A small spectrogram enhancement model, trained from scratch.
Model: 6.49M parameters, log mel input, arch unet, activation silu, widths [96, 192, 288].
Data: trained on two synthetic voices taking turns or overlapping, over music, noise or silence, 26041 training examples, 43.5 epochs.
Rows from block 3 of a small spectrogram enhancement model, named by matrix and row number. Rows with one number belong to one channel. Each number is 500 + 40 x the weight over its row's rms, rounded and kept within 0 to 999. All counts start at 0. Numbers have three digits each.
After each channel's rows are labels from the 100 clips, of 14976, where the channel reaches its highest value: "strongest on" is what is common among them. Only what is clearly more common there than usual is listed. The data: two synthetic voices taking turns or overlapping, over music, noise or silence.
# convs0: first 3x3 conv (model.mid.1.convs.0.weight, 288x288x3x3, each kernel summed), inputs 96-191
# convs1: second 3x3 conv (model.mid.1.convs.1.weight, 288x288x3x3, transposed, each kernel summed), outputs 96-191

convs0.244:483497511521516465512488502484526514494519498512490462463616483500497437524443555502609462500527515496490521572503525498500501511477491520509472502457497500563482468508512485502503526505487503505489497468607495431499554518439479508477504492495512500509549653525530506520489525488505652525
convs1.244:491499520494520558530586534499465510490502463503551489585492544477494552499563524512505541532527526515566493503508523495514525522501508483553527520498510485504496503503534522565524511420562519564544543530541470511499547514567484474519492509557520516495502522493563541509582500449623469490
strongest on: background: none; clipping

convs0.204:463513458488476477508480498493496545495545511550486550484476460525494509516467436495499442551547496508502484533453477542469493522541543511464525480579632450534487441466500455485561508495559528488420497479453494573503408489449518543514520486509395463476436500543504560441493557567501497459
convs1.204:494479558477491475517521503491501540468495513498500437510506482492585590564482529475456512510460484505516498499527503464503506509493512498531510485449515520503493653483442521501496479431552526571444495482484447437473484486513489463578458458471529507457433523528476510613578496544534441431
strongest on: background: none; clipping

convs0.215:523493504481562469524420434533494564554491459501505507479509477513494493497514485540463510477487506559535479371469513511532515500679472488445508506514486461489482546522499538525497503524518520539520463515463503526501482513474479484527536615525472495464509491504581465561576629511497485517
convs1.215:501480481541553459577494493494525446494520525506496493470496470551552459541443543483475493480507502513406500468501439487595489497531510560439487540479550533536488495490468442493454466525518484371434482510456493454498481500478517506559484500426443467492498481498510502540524512523548494504
strongest on: background: everyday noise; pink noise; vacuum cleaner

convs0.271:404484401474510456497473457511491513585513434419480515517498477496528514545523498493482464511457497476486496403489438505494498503628486531425446483523493452503463577489436511503491512501500496490554487490468480488492448500468473405488578514551515440517485494418485465590544495483489489511
convs1.271:554497504577526481553498500507516470465552483579496451440499491572521410516430511493507524497531511536412504481515494464532496482494506539379523555440530510520489452500479488480391491518507530446481488489488577511510498501482531553517498516456462511537525487503506464521450520568532500553
strongest on: pink noise

convs0.31:489502527507531509493526483503500499528522339398478514522499516514484489528524490479483460505469499498439497384496544504498484492654459511430470410515489374506418511496470490493500498498472505502612501491444465470497521493507484544430548552517550496493505507377538431538505558491494493510
convs1.31:502498496534500486510484497488502490440499526529498477468498472520519467516406501517455500482515500497477499539501477478513505487453508514469499486400519526506512456499500443483485498549590473485399498495487550440499492500456482506623492490404529513500500501524489504527395480591430486504
strongest on: pink noise

convs0.273:544498641413458510465481472476510518451460513459502502521510494461466503495494444498500550501469497539495485519501635480484501510485497459543499542513483511506458406498507355502507507486486506510377490481490502492467544487491476553490487465506506593408502509490548506428430540446490506499
convs1.273:495510383634511501528407517497503460470545394533500498482513463534507440498433551487571448506570502499444501525498444498524457471508505536478510444449509497536485408500519553482498503560481507433517500500542574513506500527505538510464510545469448428551530500541512497514391502543465528559
strongest on: clipping; white noise; thin (high-pass)

convs0.1:457524519477522544499537520509489547597484488409513522534511588529507514504514482514519501504488475474495474411512532519501502490736496488475524552507518491483517514491519507528511517481578514541578514496417465518507507519544485418573601537512567561494494516403516457514502548469487526497
convs1.1:499479492536515471521477498499536460500503532529491476450492444539552469541426520499469502485500500505430504504495462481540500502515506560431491484448529525524502484480455465463445470521517489446390488501477525426490494499472492528556503481438502499502514470511488496534436527551424486502
strongest on: thin (high-pass); white noise

convs0.236:493435391450513545528506469529487650400511495524490465529494587475519508500525484519489465453513498508584480508511439531530499485480494486460479498479491501515517532522535499520587509593475511645445499491502516523498508523538468495460518603497455399525514450533489492471565564523512474561
convs1.236:494455532495556472531511514501499483523499562505506483461476484520539464559513528474476527511486507509445498406501490485528545556542495517449477591471507502527465627477421430512457460465513507430438492495449474444489496493493483475501483471492463508501488484422523495555618516457657469478
strongest on: background: everyday noise; clipping

convs0.124:480497460526504447534469478479501481465512573527482504427519505512496416450416483475515394507505493511431556596518496516485487498430496497494452469488505503508511450484548524476516462501460479480457498512447480434482482523469527512445471462463398422492498548529514537483519479522457549496
convs1.124:506500554466414511491591506494486540498523504475505497503487621482495540493550506525494515483479497498585468504503555500485519493475504481511515559526495493494505633502499520516499526480547552755511498500468499506498528500575458505521513521520543539510496483462501486540556508484531483510
strongest on: clipping

convs0.180:461481513580510488501427572510477436407483481568516471474512448489483391389406502499495495522519501525426511486496521499491499490431491460494500481461503417438488433526505549526452479509469467398425519529513451505507513520435508516441497482493426500547510513522512503438565473499521499493
convs1.180:492495450441400513471559489470480520504497489358503512523491563491522580472536500499488451475468492459563475486500511514459499471477496503508466484539459490498500615493483477500504526502501520704499500477461496485490496491566442468498523494495522467508475463461497471530439494495422492504
strongest on: background: none; clipping

convs0.131:508513561474472406499509503496498518517524513419496479458485505482486556518499408509484549464441514502477464509520580491495516535508473527513521573503465517499521512501507487512516502425511540530515466483491479504513591532539465548552544523535528533476569511465561493545511516500479496485
convs1.131:486506452522534542564444563502498482525470434518501552532504416508430543496499583503569496574537522501450514497457467502534485513544562496485509375511517517525486319502487526501515483521481496373506504529556499532504517512502576496468491509505459461501528495466545544416458524438500507497
strongest on: background: everyday noise; thin (high-pass)

convs0.83:525510502476469506508475506500493509507552450514512496486492517504490481476499454491496518513511470639511539485527493523484493477501505508517545520504488476499431456508475672510512505516493479544506506552442492548504449479498479562508493568511486499530401483500559456404486612567525488591
convs1.83:501485515408512488538496505526494501587410562468510548501502464462490603498548507519496506519437518483491455482446484488491531502506528496458483445499501503497505486500419380513510483469500468484492501469440420458490505481507570496501501415477480493402453498417515506511546509425495500398
strongest on: background: none

convs0.240:455498486473478494495501503523491598525448489434513501495505602487495507479628466512505527519482521478493489414492499504478513503526498465490523517491528483446483520544532513536544509501501496619631506503498487521517501492496482408503490459591479522498501519430463409488584465445528500489
convs1.240:518455491520508476506458493507535483618492528534484472450458455548550484526478499497500500490496501505443501484493454499511493516539502516450496509497510542516497480464413461456382490565477490461414482464444521501498472497446507527477528502472471489509521436498497486498449533511454478512
strongest on: clipping; pink noise

convs0.10:496559522685529517522540494475497459430535472496525479509508525629517473537469449475498456485544463535517432519530477498547477435490504494565449531481545470486535518505552568518481496536451498470498485508478549457468496493530520516486516560483517502541527505521496432499565481557486499557
convs1.10:486495474452553485539559539518485499543453423473501471524506438462518614504461560537458558506540500497478473456477463457519492494552475529449565460403482460522474521498493357512483483490499384509494515502478392521499504493473497479519500478485465486472461512478519484675525499492523461436
strongest on: background: none; second voice: none

convs0.54:395481456513489516511506585494501498484476566561542544508504458505507500495485504515521548489489504506548483539495528442515525507530510508446524554512594580497520453479446500507450524481632484442432503487478485510510506551484506420573483456502479484543501447508494584515458484525484507547
convs1.54:516493484523496502551496489499519567502514432460482522468500523510531558567464442468474504499470501484459517552510501536495473480495410489481496444466477525479501572496494526486533479436502500655495487488498519462505500501509506528499512493458530508490502514554444485518390515573355498441
strongest on: thin (high-pass); white noise

convs0.160:442500452543521458513435526489500493436529504546511459487554492522497413499478499506535443507540499508475555563517456502508501464397495518553491486462495495513462448512524524519503532572451488506498504526558500431499488515425505489474500490481459467567499591552510531469538499570487562515
convs1.160:507490528447506524536615512500478503502510455472517482552472559488503531503545533511505544537512517516552451469501520521515535563524507471505520562519509485512492549500516476581477521413511508587510543496500437517498531503594450504503517516590508504486503497454550500536598526392638444467
strongest on: background: none; clipping

convs0.223:476465505503525483496459506495497478571500457476528538480488453489537474477545494525490532464513537580546494537497461511482526524451499551445460556554501496439531558526513465512414500572549462480483486453554464510514487540413457552531516583513494500436534435489500498611520538427491509445
convs1.223:513496527543465509627507519494502482472557428520512493499516513505455509483499548462579497536496511516408499488508512491519499503488488516428497516492511497552461497497465547516496510478510558527551502535500483515506525519646525521459493561498441443504513495493526511526543513426579510536
strongest on: reverberation; thin (high-pass)

convs0.128:403496422473508463493475472511488517599497452431492537516503489493519513540526507503493476514471497461483492410494456510484505500661499542451466482565493468498464591499443506513503525501506498488536487493473486484489459501479494393493593505553544470523488493420478471607558502487495497510
convs1.128:550487509591522491563506499504515476461560473584497431457499508557515433508423507500506542496546520545445501488513499469526489483494504534380546562425549512521496419500500502473407493525517537486496480483496582524520499504507501575517508548453485517545550489514519476520433523562535499575
strongest on: pink noise

convs0.32:524503537380516499492448445501494507511496425403480543495516481452472508503536505499503487491483493529479468471468551508512490500522485470490424457561421387510388475508479377519513515502436511500500479493465401449488525499499509573408519522499495488364512489428559473467538583414484511465
convs1.32:495502472658493496518470485468504494389571486571501444468502502553516376516385507479506468478550494488491503565532447490505501490475501511494508567422532516518516524499542529489501511548588497511497500502504566494498495515525450490593500528458500485604496496599490501535461478570506494560
strongest on: reverberation; clipping

convs0.181:479514460499491456540484478455498458457503619499491521423505525514484437471411500472518377503523489516432552643496501501479491500418502489496435460483515516513510448473549512464528441486457498478461497515441508449467470505493549514463448418483400420491496553541516553474499447517451563500
convs1.181:504489549474395514496538513497490564499539488492508501511479594479524538489531507519487506468481501498597477536495575499463514492461503469522517523500498487480508592501487539502485536505558549781508500498479504508497518499549447536543518526500572560511499461461504482535489530496483456516
strongest on: clipping

convs0.232:519524528470476506519481511499491500489536439503512498484490524502480452475481467487490514499516483688504529494519525511484497480482495502552533546496480456501441500504483742518495496503485471507517504606492505514510495499505481544508485542500498533530448496498560430422501578551523480573
convs1.232:499492506397512497547502525519487488584410520469511559516501433446471624486544538537502508516446516487493458492427495486495525493503539499449498417507494500506504422500447403512508489483500459463505501487473422481497512498507560516498504447485492491403480499402520506496492504412473498394
strongest on: background: none

convs0.13:496518511504463516481529498476516517506528460495501472539500537596584506501465526512511503463540487549573523474527482512583502440554513521578534530488558502496406457501520565502497510507533493509514498555490552508498446501519406489536539528437518518486469492503549475406420542482499522551
convs1.13:508521524434530527436490506527492519569421578483514579504506541458509577465648487508543494544452498495492502488509512542463539518514521456520495431622491512474498525519479475568530510477493516501538512497483462513508528491502592489474503429541491518479475554466489498429616503497502544389
strongest on: background: none; second voice: none

convs0.97:393492397481510453502466462515484517575499459435492521520505480500536523534535501500489474517461499464481489404497447513492506499614494546455449486546495447491472584507454507516495525515500499492541485500481485486493461507462492394491568503556530461531486495435472472586577484490494494511
convs1.97:562487505583536493560503505520519468469571470579498440458500499557511423513440531486514554508550521550437501466511496470543492490510500530365541552440540507537486428500489515477406487511501532463492489499499566546515501503496513568504498545475475507545547481505525480517446533543549499564
strongest on: pink noise